{
  "downsampling_factor": 8,
  "encoder_depths": [2, 2, 3, 2],
  "encoder_kernel_size": 5,
  "encoder_stem": "single",
  "decoder_activation": "silu",
  "decoder_upsampling": "nearest_conv",
  "decay_fraction": 0.4,
  "weight_decay": 0.3
}
Rows from block 6 of the decoder of a small image VQ-VAE, named by matrix and row number. Rows with one number belong to one channel. Each number is 500 + 50 x the weight over its row's rms, rounded and kept within 0 to 999. All counts start at 0. Numbers have three digits each.
Before each channel's rows are labels from the 100 images, of 14848, where the channel reaches its highest value: "responds to" is what is common among them. Only what is clearly more common there than usual is listed. The data: gratings and oriented noise at many angles and scales.
# convs0: first 3x3 conv (decoder.decb.1.0.convs.0.weight, 64x64x3x3, each kernel summed), inputs 0-63
# convs1: second 3x3 conv (decoder.decb.1.0.convs.1.weight, 64x64x3x3, transposed, each kernel summed), outputs 0-63

responds to: dashes; very fine
convs0.59:534487479518477549506454511590431464418473536522446472551611505458469499418394542481513499534518434538490486484485455508547412494643502456540507561509500454523521498524491500512494519332484419
convs1.59:574526504529546465512483447409491499501520535489481549535328493493483558428494539482476512481512521436517673533520509449570542497523419567518487541519509552499509551464503486394607498471490516

responds to: square grating
convs0.23:579499531531486481523499472613534428523535492495467520472414538507489463487448555528496506374534524512486439549489511523499539489277518526424478511578482548503490484474512432466471436490565472
convs1.23:394505489473535351521483484512546478516502445490545474406551553482531444525462500461510508528471453464510621469524435442453494504551566467658502543428539504485459571491584546512486452521504504

responds to: fine; stripes at 120 degrees; stripes at 135 degrees
convs0.4:507484442417530565561522492481498481398429556516456423387475525464456469497455551340496449495545458492538500488568552538525523500435479511505548480504514445488483393355515492498479492480530517
convs1.4:459627534502442495406483530530441523478461455457540536419491546480528439483566518379428518448508530485473462412465477471521473468511529441542426517516469547492369596455428489461520493436465490

responds to: very fine; square grating; stripes at 15 degrees
convs0.15:563477556553479439520451531579538492587553431540559503513513510488510500506493539435515567489568605486484540489637447491462387454539514509513501528458496432521529512354529423502550531550538474
convs1.15:460555431453551490425512511497403512456438509456441458444463448386497496488510511502428469541447482505533457443340502560513603510520519494561455462542468550459497584562428467454495496468498438

responds to: coarse; sawtooth grating; stripes at 120 degrees
convs0.55:493472467466451589470434400499452460445463527474470424450451434461480361495481538475469428512504523517506487490490500499517468348422518450482434479517429434494451447437473513492472448466481395
convs1.55:465444496625549458503535588504474558542434481472455440454556503489494447498473497530538521452515398495511417497523531531432505536537455498534546486523578579590453528553482458538368517488536619

responds to: dashes; medium; stripes at 135 degrees
convs0.25:439510489417487535508481550364435583457429593482419506465526561506515395493557382411527483543538536455504470446495488583495514504493440503509530469527482533530465453485505531552414573500529545
convs1.25:489507451481540508465449438589524362523494527496533475502443511553533467420437565490457500416471401526561444497498496436457482487481475462468474416436444428583541521482450456447521443569458400

responds to: sine grating
convs0.52:419548538448537539591473533418484495519448503534431538423485473647423454496407497536477426518488491434570482631456536392503524460458474485531538462485511570498521481514483510502481491434468525
convs1.52:455430466551449518432563461532462497497513470417568513596546437386566478501556496506550527482522472542444456361549478519495446519473520509522441484466562436494463527536494394558504408533535439

responds to: square grating; medium
convs0.50:496522503428415556558484495503519517547515509520433465428509520453497424514507486468426475443485495494461453449477513428289477449460583490374471487539462568491493495455476546531474429469520512
convs1.50:521430498476449539436513581519485477375521504521511454541480478535610486545491494549497540562504427581490531532526453498520481526525496489608564508518544417552585461549523536525449339540527457

responds to: very coarse; square grating; stripes at 120 degrees
convs0.38:496451519426485594503396455546580460476502517489493532525446502449505348490578504465497447484554445526527483475463430467501425397487573481454513519499473407387395496533494486483471464524504491
convs1.38:366483458530641437441470557500412544484541480532561537471549508541542442530526429517509518499530470489521429531508454519442489472513484407530487551589589546511558528539492410521583522458467459

responds to: very fine; stripes at 60 degrees; stripes at 75 degrees
convs0.18:536508415445536558412543487511504515416495573501502438435503486497492501513473528360387480513318461493487563515454549516516507485490497517530421515508450517479485445433515499506381492499508475
convs1.18:465593557513460539521549464507425486484484444485458562434467571599490498450552489506482480433594445517529457514610425507498499528485446431393514441469473534446411538474389486442454485460503530

responds to: stripes at 165 degrees
convs0.7:405501514390525370447490510462519504615454498533453447493509545519391471487486458486536571478460442476520519422461562444500527602522560580485610483460485545496552480558485505493537498446490525
convs1.7:531444471567502572509508499549517547393518483534537508541475441457568553533549517494492423564507516516480445534557459572545472420425508318489431519569571478514400545484477474508487547522518467

responds to: coloured; windowed patch
convs0.3:453543495495458513561530353356496535420520553490436490431542433556535475491424448489496469466482530563484530501494515503451415483523613527393497457443522426521502529511444514519503484441554481
convs1.3:559505503539480640455513638588460467467480515487542509532485442433449500534485536507496452569503526452526408464488535527450602535485430512411473534548448460546391439474483526511482544561464494

responds to: dashes; very coarse
convs0.12:490477470558436519464450489427438498390524558497447537399509602454490392479450610480397424515511479530443521532457434545399500446521498489467480457531495473495475499460422464488467480440495449
convs1.12:420516471516472541465548500515530457492535497529501531562528394408578530554593573512534488434478446536557367498542569476459502492442510486405487477495450591562491469507541557569451584490480557

responds to: medium; stripes at 150 degrees; stripes at 0 degrees
convs0.17:488446466490453586457509451418516509437471491441409480382496398471487440509473561465453605491433393485527453472459497504490513455453448519501462462512470405478453438441457554518541488418510563
convs1.17:476484456536580494499481572533502482452570562502586482537577508560496468528572505547505372488519462546496434526526485566457505477485542424575476536503475545600570556523597399551522440550528432

responds to: medium; dashes
convs0.56:576521383448512548425538501518497502458458513420549493458511516483471248514501506503502425453488581514515524490526491559476472446497522488521508531525456421544454471505529491489478502578497509
convs1.56:412483472595453473566390510491482464592517525478440403480473484405549468469553465408476493500489355490509430455447441569439439467486469470473465473460569461521472546494509508485449499548479471

responds to: very fine; stripes at 75 degrees; sine grating
convs0.26:473466474535486407490608468506511496582477507566493391507521553448570512487392515563567457437503386523528534527509541358505531508539571466489442510446488515515564485468491499477558453489462420
convs1.26:486535525432480538505279488512492512434479490485568552513489469532449424501611518450453522584466586475495453467432470526519454511436484503546532527537526492508392515499487452489489492426536467

responds to: square grating; very fine
convs0.46:556492528530514547519505570473408436605512585503570532509463444513504505416418506493525517501517544549543519489498541403440486529503472515508506473680488493561512505506478423385524526585521507
convs1.46:435503489476530402521495375493622613440498526523557479495555539532456525627522490508497501446503499516371489529498460462487496491506541499533512620394517505494506509511541528566534441448491495

responds to: filtered noise
convs0.9:417420507438494465567430525540527536482475523494516469457543372471479532514442476495500556332510560513449515561533480453483656547581457445478507489472477531485530486515484549515517514484433543
convs1.9:522498471507557524413487410461475478500446531488482538581434538572488513479540583488510483604499477514514547483430498487565315483468516538582500519492473481518435495447520432435514431510524391

responds to: filtered noise; very fine
convs0.63:414496540452545572569568447403509502613493486510458454534518378520527535477507431514451532576468521464530520422540538497461648482538510520511503444489486515529482500492477559503499497435370494
convs1.63:475455483490469463448470573514616576425488513495473517401549600533498450540518545507550474372519474566545417540490487454486336531480476541452526462542495531482479532531484421555479503473495507

responds to: filtered noise; very fine; stripes at 60 degrees
convs0.49:372370500499510427573457480481491429512464558508516431497450466493478488483435559511505543412538404531478494560459492489490535527453472470385516529406509517381503511521494475464452440477560450
convs1.49:438474505439454618432473563558456560447511387499522461547529503492473557520473600548460476571489449455509576487564481565544436535544510431561505507594562573504527441528471469505516563507432528

responds to: very fine; square grating
convs0.36:591532506488503575487521506559457458499493538511481522531447460512482520526496533519529500436502530505556453502500516265502490499445428514333515555526524443539520514517544511499499403484463499
convs1.36:379503488543493459530501513463567461537534497498513504456551351459590526491340514488516487608500484476530516485493531540445519513527408488598496470521474470484512401480521606535495489465507499

responds to: very fine; square grating; dashes
convs0.5:500436535537512454510499512480465494466460513506584475477527500557484521461540477499548551380545519458535581540500513598550516532590584502292503522549493564481505517516457399446541481509500513
convs1.5:438501462474493382499488463446494449512479511486533515448421433452516481448429564505481466647491481482508441475488498487542519485519322493414500492461523470531550441486431582422476457527537501

responds to: windowed patch; very coarse
convs0.42:511483502571468462525510463525496480503476489491495509468481465519491470514480534500446491428483536640528513493526515481500491493475468532473487538398490540232489504502513484478485367465536502
convs1.42:543465514426576587450480519530439550510528505521532469490536543518519547511518438519523517620544473465504500515488461613472504487501585465508529498600532486305525515538458479536530591489429483

responds to: dashes; filtered noise
convs0.39:479539492383487401421478509484610486558522541509438489504471485451502483499428359511564537443517511522510466547511501405452449561426444460512507495488494455432524475533536496487505377449579478
convs1.39:471483487442490471559480522497454532442472463535530519417489507462463438538425606492450495513481445486501479479498483429551375492484459482397481535544519705532479443453489496505473573499445463

responds to: dashes
convs0.20:513480500458467465441443509495498482560502444506563517468513536459490475465528442496554434415457480536390559486515433683474479493531451460394473460442487464364520496483478493480494500515595466
convs1.20:466552502589497409543517429477558472462566541496498499440513423466518491481413404529477558512563455555503566529533594479436576548527522518629555530589498512488474412562535557486505545484471518

responds to: coloured; sawtooth grating
convs0.48:588458509483527687457496515578502537485488516420579492495515489468568501542507493474478392464438434511427539472478528529540519558527500434548433572497488440472442428441562469543475458560506497
convs1.48:458561443565498464601437504503406404486557477582483521533434508507480520422557405461471477478398572534562567448449460540480519477494456587460511458505603524488524528517447483419550530499521496

responds to: coloured; sawtooth grating; coarse
convs0.54:453489482476458559509488511574557541489461373491478495476536467503495504563510495477506513495500512487719580498489464551514513456499440486477479553389485485474471481505609595567478470557470497
convs1.54:565536486518621503473507478426406518507527576503392518515480501482514536440477553499475490485501513527314449498496488393455523509505518514540496457512492496554542533482416368443527523547506482

responds to: square grating; stripes at 150 degrees; stripes at 135 degrees
convs0.8:450514519411528513553452478448508475535453540486471469427481470469443429483500490294522407522566414487510507544538568543532496512462521531513497456512542484482432431389438520485468485432474481
convs1.8:509496407458440488469495500512459520548455486424574504484551528469531559522508534354503499528482472501489454424528456515470488471476550370553447521438393466447501555426495448566502474512562379

responds to: sawtooth grating; very coarse; stripes at 0 degrees
convs0.21:421457511502520568470481598393536532387526483478380491501505543474524477499550533497495468515509494387472455520485420484416461442435441489496493404447497476632482483489473540534469541428500515
convs1.21:527526499492324449502512401536650543513477458481496507498503494523483506540442424505527512483520468542512441461514518511542496509432587480522481494571513547332452487510504540525458465431523477

responds to: windowed patch; filtered noise
convs0.30:485534489497328622522463437457457476528496461482467516496475492480520509480532530481524487500504481565437481522479496492553495470453560494538473467355505570296501483471487483476510478507536521
convs1.30:562474510463550528455506522564567572486503548501621473490525474512435521568450440492481513576509535455575529494526494486545495527455559498521500598661517437521483457508563535541535596489384492

responds to: very fine; windowed patch; stripes at 30 degrees
convs0.40:405524569523517525484538464326472487504537431495461495397480486516527495477554505503527493527466574554538438539497515522493487520367461503488496418514506506465456495496434540492357495394502509
convs1.40:554509422477465532549463516637598522502447568530574510523536451496412454564431507486447520495526459484429543487481555502518541484520613517509504526438516492513554510503557523545621535623533481

responds to: fine; stripes at 15 degrees; stripes at 30 degrees
convs0.14:491515501477547561488502512455488489504417569520497474365504512456535401489442385628466610446397469493525535479470503530508484411517524426507574489470451528480424552532477484489435491541507479
convs1.14:501456516506476447517444499517450480498495444471544518536489533503476400468523539462526346564567405515479411426499458577476477536413491461502349480538508458448471443531473413515484530499528439

responds to: filtered noise; very fine; sawtooth grating
convs0.11:540489492543320393469501277508427500488486593503531512486500524511507498491530449501491495535538503507467479482514500544497524523499461482428507493362496489434506490523486490503479518522475521
convs1.11:456493493486542645515508660524554507469484470477447491533480462481362520541435570519484514527501481385519585535501479508559496486532448534515498493650520527538498484501543570482503519481498504

responds to: very fine; square grating; stripes at 60 degrees
convs0.58:584468494432542483481461473585520411483469522510514502528361491465482517376501479478472522524509510499458483475486485396386466444610458476517493424513496523529499486512423460357491480532496457
convs1.58:502514510500458510516503493432435636491521476499578515466610530548479535626505511508498507518494544483314558519509534468546500520453505534427488612491466488497486519484533539609561505469492500

responds to: fine; stripes at 165 degrees; square grating
convs0.45:430521469490525505524454454434556495444483557543508430415481488422472375498448544412539602474488463515543481442527546493467540465419549495517498477527539474514478384343477512481460508468544479
convs1.45:465437429489537470464471508529522432544452541482579497520514545551457415469514530561508429515531466502501567525552462550489396458514496420485510508464341478450439537389578506489527506564470406

responds to: dashes; very fine
convs0.47:563469496479445582467515408481455478594518537523577548456495542483480495424558572483456494440546495356501453484508529485494482530436571508526500472478492509508519520468443625415522490636460480
convs1.47:567523504475628469488486575579432595490472475479577412550561453486409536602406556507507480527519506484509466519476466507535521482483350519466518540542549528486493436509545525574499496554522523

responds to: medium; stripes at 0 degrees; stripes at 165 degrees
convs0.27:489510431452566542487504447437530525451420571492463479399521421417511373493438476470451556485453394448520498430418573425496511448439486473519442463491461504458491459436507525518455423480524484
convs1.27:403544550531417492465513562554443469524485481489472499499465586561463459440611534541500526497453502578517452469499379575475471561527489501467534488480525490443420499579440519414488576542473609

responds to: very fine; stripes at 105 degrees; stripes at 75 degrees
convs0.29:432400483611505484514444494502542511508485549530520491419502463511510552510481564497457658493519579511532525388498490457532512473567461509534397483476463471499386483383467515500444490463450496
convs1.29:547535499411520502479464460456402420540458441385460465391483505475506498440558485390481419488444520539507390495464455431418545556480554464492530475502515491467452535495520460499506479542517392

responds to: fine; square grating; stripes at 75 degrees
convs0.6:460532462451528529445531462428533516449407569367478462445504485443427468501483517426518442475397492507544488444481554537510519419436537430507483478533392490466625448467490537509472464431511469
convs1.6:517428435410492487536649519509512487532485539423512510484491542437534376493486495478515442508469447492499489520505440525478435533496467483568527551488489418486374515539562433460588526574417448

responds to: sawtooth grating; very coarse
convs0.19:454504523494415554492461428470640595527536577514501460526563482465487500513477573530532538552575512404576460540495493466478474469503494502472523420367500467545510506529511542565507581390513468
convs1.19:434536455483534531488500619508366401540493463482489550434472457510511462426510512493497480407488544578533569455462493419481513521624432469452485481476464437512507500472477524425516437597470467

responds to: medium; dashes; square grating
convs0.61:477585505475522604476519502435505484399513605496464491436498468481519381483432439508471503467473552441599532508477554592486434526484463551529493469566511379567463495501498448486449572498443461
convs1.61:461408459503534445532472539534440514472507494458545477502482528490467433518580503513524433451498381537457411463544413384537493412509517455392472474520541512508556516529445484515385472538579561

responds to: very fine; stripes at 60 degrees; sine grating
convs0.28:498480460443517550375452427461546477507553501519491459484499471534475475489512478401502395524300457502525488526396551455517519505498496498513407476509395554527514482542465515505433475495478475
convs1.28:511469482451471410420473549539479497530487511408550480530483552480488544497501398544486475547444480483486442476381504585472468511505530401539504598486367447451380496539463493474544521562533490

responds to: coloured
convs0.10:463490505508474545493505508544669461504502578497508499492444504509514503548508538513528520589567501448499515537492549597529480498520530498461485645486501528483517486480528304492512450603485495
convs1.10:443525525534491482537463468461410555471518438512499523432587515550537529532427422484512490441504493517520570504506506378538499545525562511406499403508453416518475467477404377593522528435520475

responds to: dashes
convs0.37:489509494488518465485502505492551398521537549498437505476361520511517500406518533501500489516509514534491373479506490452387510535461550493500495402515497515495497500494337440366524500414518514
convs1.37:540492507524468500517512464471503632502479451498541495499628510492481511631482468503514504498498501513256496506498508497471481492493483506435500580488491508503493492505555542631497490467470497

responds to: low contrast; sawtooth grating
convs0.34:473480494430564525520472510375493520399506500509425470465491453465509443501452644497493479361479488607446486456491560580469497464422519478506476441585464538519476481479510528539473468432474456
convs1.34:489508476558437499450538425536734490516503504493499502523485464509342526503460456507486523508513452372502481546528498517500520504508516532446526490444484517447499492526509602502475509494554565

responds to: coloured; very fine
convs0.62:638582543550567613516572545566423532496501526501568513493532405558517501560513480497556552531487560499492487479514574495516543524489623585538513576496508484563480545498562535564511448540520502
convs1.62:400447475482487432495455503422482464477487406506421512574419472496471485424455431513478476431518437493496575527505482389550450498551407429533506491512506428468536446520472524377488558537428511

responds to: very fine; stripes at 105 degrees; stripes at 75 degrees
convs0.22:500595482381499425496522491444565503571526473567474504494488411427476537499443479520622561499482475512494476581522574501465446632462496426490558488457527563472555558539478520502535493409519467
convs1.22:551453482537508552500473481545561473561490538434477470521497631552508392503518477477427447462509501512524456417490438517434550398447556527456449473529511434516450378476558556514389546508500535

responds to: square grating; stripes at 30 degrees; fine
convs0.13:513514493469502526544445544494445506530530549481496458413509487511518432501488531596486447510301467475511485550385513603463496508480455481502458475535374531464452527577510517535443572508465468
convs1.13:451442557481560478504563397481484450498459526495513560531461555470468457487450528443485533420487526505529526424372436395545488491476525426520417462426490451546546469472516507468510402489508371

responds to: filtered noise; fine; stripes at 90 degrees
convs0.53:398486443526494574469520503394499501494412530478409520466456513480502332487511492501527458487462453445581437485520524537492488442367524494463497440528495513498553499498463510496427478376493535
convs1.53:467513588441433455527472497603481503474511485523604492505538484535491629557440545480432525498490592539422572555430499471568500543515571560463506520457478506543477463465526527551589515588514415

responds to: dashes; medium; stripes at 15 degrees
convs0.33:436464447432517507506547489308463518560443526474445441407520503523519510461497507495471605535506485575557469454498543476549519392469605484531478430489444398485506505476471478468502513488525529
convs1.33:476507507517559482519457546654545467450552524524646494580517464516488483607543501534503392541463500384506467473464494502521457556468497494477490540496538550583518473506550491561469444590513450

responds to: dashes; filtered noise
convs0.1:402349486543490413503472375390525515467478530457487497497529551500527467480459656520464493501547507536484468518489381485475520478500494481424475443519480599487463470473446506489483532475503529
convs1.1:426342513497521435493452557545469476528471485616537425492490580469432541495539459467473503465465475518485378511497514449490505472514433450467516505516508494508603368521446519523468485560436458

responds to: square grating
convs0.24:363426491498443526495522590577537495575487521491511513554482478535511500438542580521490532475626560450455446544499574517504510536428666488477504472503485482478465490489508398499500517544567501
convs1.24:538508534540511528515520535587532511449538522512650524488499502489602508519543501502513515555511528479598579509519510536588507508558523533463505704556488505550501543504597541489510478558507546